Rows from block 4 of the image encoder, named by matrix and row number. Rows with one number belong to one neuron. Each number is 128 + 24 x the weight over the matrix's rms, rounded and kept within 0 to 255. All counts start at 0. Numbers have three digits each.
# fc1: MLP up (encoder.blocks.4.mlp.fc1.weight, 1152x192), inputs 0-63
# fc2: MLP down (encoder.blocks.4.mlp.fc2.weight, 192x1152, transposed), outputs 0-63
fc1.165:121128109128128128100128128121168128128119097128128128128138128128165128128128123128128128124128128141128111144128128128128128128153090126128128140128120120128115128151128128128133128128096128
fc2.165:111128128128182129128128128102116128093128166128128099128128168128128116143128148128127126122128137109128128128128140117128128128128145128114128128157128128128128132140146128150128128128138128
fc1.167:128102132130128128113128118103128128128128128108128094128128128128128127128198109128165128128128146084128134162128128137128128118128112128128129128112128128087131143096128128128146128117150123
fc2.167:126153128128163128128128115128128165130146128115128128128117128126128128118079128119131133128128134128128141128128114128129145128108128150128083125128128128147128145128128147127127128126130128
fc1.168:129143144125115109136087146115128128127128128114128128128132134128145128132128128138143110121132128128120098114128172128128128128145125128128125128152101159128128128128128165128119128130148128
fc2.168:155113128150128128128151107128140128128135128128128100107128123162145137128152128119138149155145128116128113128128116136128130120130128127132147122128161117128152128128117092128128128079129100
fc1.169:114128128120119134129128128128136128110134128128123098130131148128128128128128128128141128111125128114116128128125128125115128121136124128128127134128128128128128122114111128130128128134128128
fc2.169:128128115128138133128128128128119120128124128128128128131123128128137121128153132146128114128120128146145128118139128128119128128142128128128128128139128128128128128119128128110128128135128128
fc1.170:123131128128128134125128128123128128133128128128133128139133123134128128128128128128128125128128124128128128128137134128128128119136131124128124128128136118128139128128128128138128128135128128
fc2.170:134119128122128117126118132128134125133128136129128137128128132128128128128121123128128137130128130122128128128125129121124128128123126128115128129128128134128128121128121121128128122122117118
fc1.171:138128128128128118128135128128128128131131128128129128128135128128126133128133139128128135128128128131131128135128128128128128130122128140128128134128134123121128128136128120128124128128128136
fc2.171:128126128128128128128128128123121133120128137128128128128122128125128128128111128141128129128128136128128127128128128128128128128128128122117128128128128128128126128122128144128128123130138128
fc1.172:148169128128143128128139104128128128146137120128128148128117125135128128118128128128135128106128128120146148128128128146104128085141128124128128128128148123128128128128128128118091110128132124
fc2.172:136128128128087114145106128128116120146112135138095121161133115128128128128079133128110133128135128139128128128140112128128127128103128137128119128121144109108114128128089150132148158127128133
fc1.173:128128128128128128128128127128128113136128144128127098128127126137153128150166128147117128155128128150128144144137128118117153128128125128128128130128108124113128135116128125132130089128121128
fc2.173:128107152128128119128128112128122128128122128128146147158115128128128128115093128128128133094128148128128128128108123128144141131128105129117121123131128128124110110151112128119095160128128131
fc1.174:104130177060128211128123085200148255183128064128124051051128128089000128128083128176160128091128128141184114128128104128120164131128129154203177147128217128128140102022199227183140128114142058
fc2.174:128131213098128195128128149128163053128128128128054149055128144147031101145128128132133128174138128128137128123138036128141220212224128174128084128167016128125128190128072198100119218128107184
fc1.175:121159167101085093158131128128132124114105055168168128123128128105128128159137128103151128137147128128120128162128134128128167128155155128131144029160150130128142128128121128083145128129128046
fc2.175:130091128133158128131128161128128131156128137139128128076156128077145111128118091167128091137091159128128117128128128033128072128144128111128128176108128156128081067151128133096089128104201128
fc1.176:101128128106154116139129128112139128128128124128128128128128130137128128128128128132125161128128145128152128131128128104132167117128137128142128128134128139144149128132143128128141124130128128
fc2.176:128128099135121128121128107128128128151128142128122134126126128128093125128092128135169128119115109139103128128148131160128128135132128104128106128122128128128128152128123113128128128134128141
fc1.177:123117178128108128091059216128192144173128184168175119046067128229175132155180141073128045128128148160128066128095136119141007143107196128072213157091067100038138153252244111159093128098128158
fc2.177:092114128142045122115146073145128128128128128242128178215114128128045128122122083128117191086090020196075083075114128128128158099138081158128130134117112224128225058224082126128064128128187110
fc1.178:128183128137128169087162126128115126154196144148128108195144128051172114142128128128162128167128128128128161128106128128138172081080089098128128128128128074128143118128145130128128128128180119
fc2.178:128128094128128136128128128128139128128128128128165128128076128151128128128128169118124128128167128164128154079128128117128124128056128128128143128075072128128108105120128128128128128128112128
fc1.179:088121078054128123128181165130128000107128091179092128128181128177146218097128128071037157128147124128162128253128128128164106080215070118158128181128128144128128114128128128128128178105087215
fc2.179:128128058176128034128241228191128161173116128194147097135065194084128128057182040128066128128130128118128128128103083128230128045128128055173066163057128108046128128128128149134214128181128034
fc1.180:118128121138138128128128128124128122128128128128128128128133132129128128129132128128128132124128128128134128128127128123128129128128142128127128128128138128128129128128132128128120128134128135
fc2.180:128128131128128114121127125128128117128133128128128128142128128128120140128127129128129128133128128128128128128148128134124128123129128128128123126139124128128128117128110128139128120128128128
fc1.181:123132128128128125122128136128120128128121128128128128128123125123126127128128128132128128128128131128133128128128128128128124128120128128128124135128131128128133128135134122132128137129128128
fc2.181:128128126128128128128128128128126128133131128128133128122128128128129122128140128128128128128137124128124128129128128128128136128128125134128128128136123120128124128124128135128128128123128121
fc1.182:170146121128128128208102148126128140128072128128128167165128104126083128187155086128128128054128128128116164128105126102128099111128128159166137156128128128124127128147128137134128104128118127
fc2.182:067055129183146128122150128223128083128128128128166190128079128128150128086128128128090128128128102081136128128110128140162128097128128105128128128128148140128128128128144128128128128100149128
fc1.183:128126127126128124131128128128128128128126128128125129128128130128128129130128131128128128128131131128130128128130128128125128126128128128128125124128128126131128125130128128128128128129128128
fc2.183:128132128128128126126128122128128128128128128130128137132132128124128128128125126128132134127128127128116128129131128121128128128128132128123132128128128122128128128128128130128118128125128128
fc1.184:128128128128128128128125119128128113128128141128128128128128128128128118128142132125117144128128128128128103128128128128128128140128128128128119145146126128142138124119137112128120149128128128
fc2.184:128128153119114128128128128128105118128128124128116128132128128128128138128128128128146138142128128128128147117128128128128128128128123128126128128126128140128126128124128144128128128128128128
fc1.185:128080128128139122133128168128143128114128128147142129128096128189105128093128091165241078128089189128128090091105166164151128093128070148050128128128128148135132117217128067128085158075128202
fc2.185:153128128128128128158140106128128128128128128201128124095128128128181036128074128103136128129128128103128076070091128128128242070157128223128154128137128078128128128128128117084214097133128128
fc1.186:107105128103146132111059144128105143137107128140110128156128128128128144128110100128128128128128194120128095132128140128128162148113128144128158145124101083128128128164128128136096123128117177
fc2.186:113134128108117128134124128153145128122128138128128096128106128128168128128128133128141122116106084133128142128128128128128128128121128128128081128147131128119122149106136128135128128128128081
fc1.187:162155114124162062154073161121180005128120128118128122118166128093086128128128024128128106164162128255180074128128202150199112128120195128027128187151128154065128128198128123128082128128128110
fc2.187:148162148051016128112196108128122194128128128128128131096128149132198185255128170162138218128128128128128166233255128128162136084096128086118128048130128223193034095065204128205113128083128128
fc1.188:107101128167128128107128128128124113128100128128124128128128119177164139128128128103097153128128128113077128118128089128129128128128128098128091128128128134128128128128128128171128128195135128
fc2.188:118113128128123079128128103160099128140128128163125089128128128128128128143128094116187119128128158158128186128128094107105071128141128143128147128128128163152128129128128128128128151084128128
fc1.189:132125128128128128128131128128129128128128128131128128128128132128128121128128128124123131128128128130128128122128128133138128133128134128126128128123119126128126142128128128132128139128128132
fc2.189:128128129131128128128124128128128127124128124128128140128128128119118128122132125128128128132128136137122132128135128120128128128128128133128134120128128128128128124128128139128128128128128128
fc1.190:123128128133128137128128128128132131128140128128128128131128128128127128132128123123128123127128128128123140128128128128128128128126128128128131113125128128128138135128120128128123128128130128
fc2.190:122128128136128128111128133128128137128130128134143128118128132131128128128128128128128128128140134121128128128137123112128128122128118128126128128128132120123116128128128128125118128128120128
fc1.191:143126150104128179106128156125128128152123093177140126128124148071128128118128105208108128181085111128129127191128060128128069128128128146128104128169128128146142128141109114098128146072082134
fc2.191:128087178128128196160192000114080167128128128128128128128128157128128093103128128124055127128128122255154128128128198076128128179128128119140178061128128166128119115170128206128073132157171117
fc1.193:121128128134128116128128121114128128128142153128128122128128128128104128128128123113136114128128128128128124128128115128128128150128128128128128128135138123128128140137128145128114128128128130
fc2.193:128128128128128128120120150128115128128122128128116140128128128139128122128128128128128128147142138128128121128128128135141128128133107144128128083128128128147128128120128129148128128128128147
fc1.194:128128131128128128128128126128128128128128126128128128128128131126128128124128128128128128128128128123131125128128128128128126128128126128128128128132127128131128128128128125128128131128131128
fc2.194:119128125128128128121128129128122128128128138132128137128128128128123128132125127137128132128138124128122128131128132122128131131128131128129128128128128123126126126128128134128123128128128128
fc1.195:071128161131131142117130128128122118128128099110128122128105122187128128099143128115128078127083161122152141128128109177128128128128128128146145128143137122128120093146136128128128128139117128
fc2.195:120129173128086128151148128128128128128150128128128126135169135102132128128148128117108128128121128154128122128105128151110145119128128113082130167128094128143144128128166128149128149128125158
fc1.196:144128128120128114133158128128146141106128123128128128128180152128127141128128121128104129146128128118128128097116121140128128148128142128128103143128128128117116114142128128128140128142122128
fc2.196:128128160128128121128078128128128163143115128106132126128128110128128128122112129138128113128128128128106128146157133110128128130128113145119129100147128128108128125128128123128100128128102128
fc1.197:115128128128136113137116145106128128109128139116146119144143128114115126128128121128118128115128128128112128121144128131106131100128130132145128128128128131119143128139155128148118134107120128
fc2.197:147128115140107144128128114143128137153119128128128149128117128158111128141128128139128128128128128128128126128123132121145138128128108128128128122128128121107128138137128122134128108128134128
fc1.198:131134121128128128121122129128135133128136136128130128128128128125117128129137134120128124128130128128132136128124122119128126123128128121136130119128128134125128135128128121128140128128135128
fc2.198:128128128128128122128128128125121126128130128128131139128123128123127128128122128128128128129128135128119136128128132128129128130128128128128128130128128119128128128119131140128120128128128128
fc1.199:192128134059099128058128081150181128128128139130128128128128123128128189128128128128090128129153143128108128154196161057158128128128128125097077121180128130128186128128113125128128157183123128
fc2.199:128128110128128128142135136111095105136128128128128128101143128128066128128072128128128084128115132114101190128153128100128128075128128114142128110105114128151108128164194185090128128117089128
fc1.200:123119138128119137137123142120133133142128119114130128137140127119128128128130131128128136128122128121141128138114128121136138128116136132138131128119137137123140118128119136128128128128128128
fc2.200:128140118132128126128133112140128137128128142128128128128125130128119128130128128140128134128128128128125128134128136136128128128128128128125128128128128120128132128128128128128128121127128128
fc1.201:128128155087102112088107128128128128128101123128096133145128150091128128128128139166134100108117128128064156128128115154128128104131128128128128146128128128128190123128188122128169128115128128
fc2.201:187128128176138101120104128106128128128128194128147170128133119182128120128128128128136124128154150157128063128128128128043128128128128059128120084105123155100068159158128128128128128128184104
fc1.202:103117128128120159128082093147128128128128128133130135130128172115076128148132117114144124128079112130128128102154095128179128128128128128128151105132086080168128128155128155146128128140128136
fc2.202:103128128177128128128120128148128128128151115170146163128128128128128128128128117128109128128128116128128171128128128128100118128128141128128128110128139128114128128104094113118128128128128128
fc1.203:125128128128128128128128128124128128128128128128128128128128128128128128128128128128130128126128128124128128134128126126131132128127128128125128132128124128127128126127128128128128128133133128
fc2.203:122128128128128115120130128133120128128131130128128128123131128126128135126128126137128131128134125133128128128139128128128128124132128128128128120127135128131128128128129130128118128128128128
fc1.204:121127128154134128138128128128128128135128124128128128128155142131128128128109122142128128133149128128122128128135128124162132155128128118141128128128116128128128104130111128142128128128128144
fc2.204:128156138128122128154125128128117128112103171128128128165128128144126156128122117114128110146128128128128126128128128128119128152141128128128128128128141097122128128128128128131147128124128128
fc1.205:128128140128128122154128130130137128127128140093121135128128106114128151122147134125099128108134147117128127141128137112137137128128128153128128128128113129162110119132167117132128118152102128
fc2.205:128104138128157128093114111154111128128128130129128128128128128128128107107128109132128150149132123128153128144128128128148129128128128128128128128128132128128098128128138128128106128124128128
fc1.206:128138125128130128128128128120128128128128125122128131122131128128128128128128128128129129129128122128135131128128125122128124128128128119128128121132128125128128128135139132129128128131127128
fc2.206:128128127128128128128128120134128136128128128128128128128128137128129138128126128129128126128128128128128128128146128128128128128127128128120126128123128124142130128117118134136120122128128139
fc1.207:132119128128128128128128128129136128114127150122129107128128128106128145128142128128128128128128128128136120124128130128128128128128128136128128128128128099140128124128128132128128128128120137
fc2.207:124152128128128128090134147128117128128128103128109128128128128128128137128131128128128128128126122133128130128128128128121128111128128128089128128128128161146128128128128128128128120128128110
fc1.208:113142171138117170114167128128179111167128089121128128156075128128128128193112128128094161128148039227128090138128147128146108128036159136148098255092128080128151128097182198086229128116057128
fc2.208:128138095128177128128132128178060021211113128128128128152116116128128128128128111198128162072128128128244128080194139206124255128063242143128123128070128137128005128128152182187128144049154167
fc1.209:128142128128115129128128128128128128128125121128138128133135128128128128128125137128125122134128123141122128128128124128128117139128138135125123128128128122127134138128142128128128128124128128
fc2.209:116122128128142128128135128124128128128128128129120142128128128128126128123128122128128138128147129131128128128128128125123128135128128114128145124128128128134124138132128128128114128128127119
fc1.210:094059176240142097146171246128194099128180129135235119121213067080128132128148114117128145220128128070113136160198153133087124092128128110062128203125185112128070128145090113158128058231128108
fc2.210:128184128128245128128128128076128178041178111073133160156221128147128128163128007088124252128128157128147128197175172128128128128114129128141066128194092173089128116175111128080128060128157146
fc1.211:128128130128128129134128128130128126128128135129128127131128121128128128123128125130132121128128134128131128130134128128125128120128128128118128127128128123128124126128135128132124128133128131
fc2.211:122128128128128118118128130132113138119128133128133139128138128128128128128128128128127139122128124121124135128129128128128133135128128133122135128134128128126130132128129128128128128128128128
fc1.212:170086128128128128152126128128112128128128128128128128128137197108085128128128110128128128128114081110128096110138128151146128128128128227105183128124182137101128128128128128128127128128128128
fc2.212:095128128128128181128156143128128128128128128143128128128128128164158128092128128120128179128128111150128096128128128128151128128128128128128128128128128128143128128128180055128128103128146128
fc1.213:128126132131123124128134128128128128128132128132127128128128128128121128128131130129128137128124122128128128128131128128128119128128128124132129128128128128128128130134128128134124125128128128
fc2.213:128123122122128125129123129128120128128128128122134138129128128128128137128123128132126128129140136128128128132128133123125128128128128132128128128128128122135131126128128133122128128122128125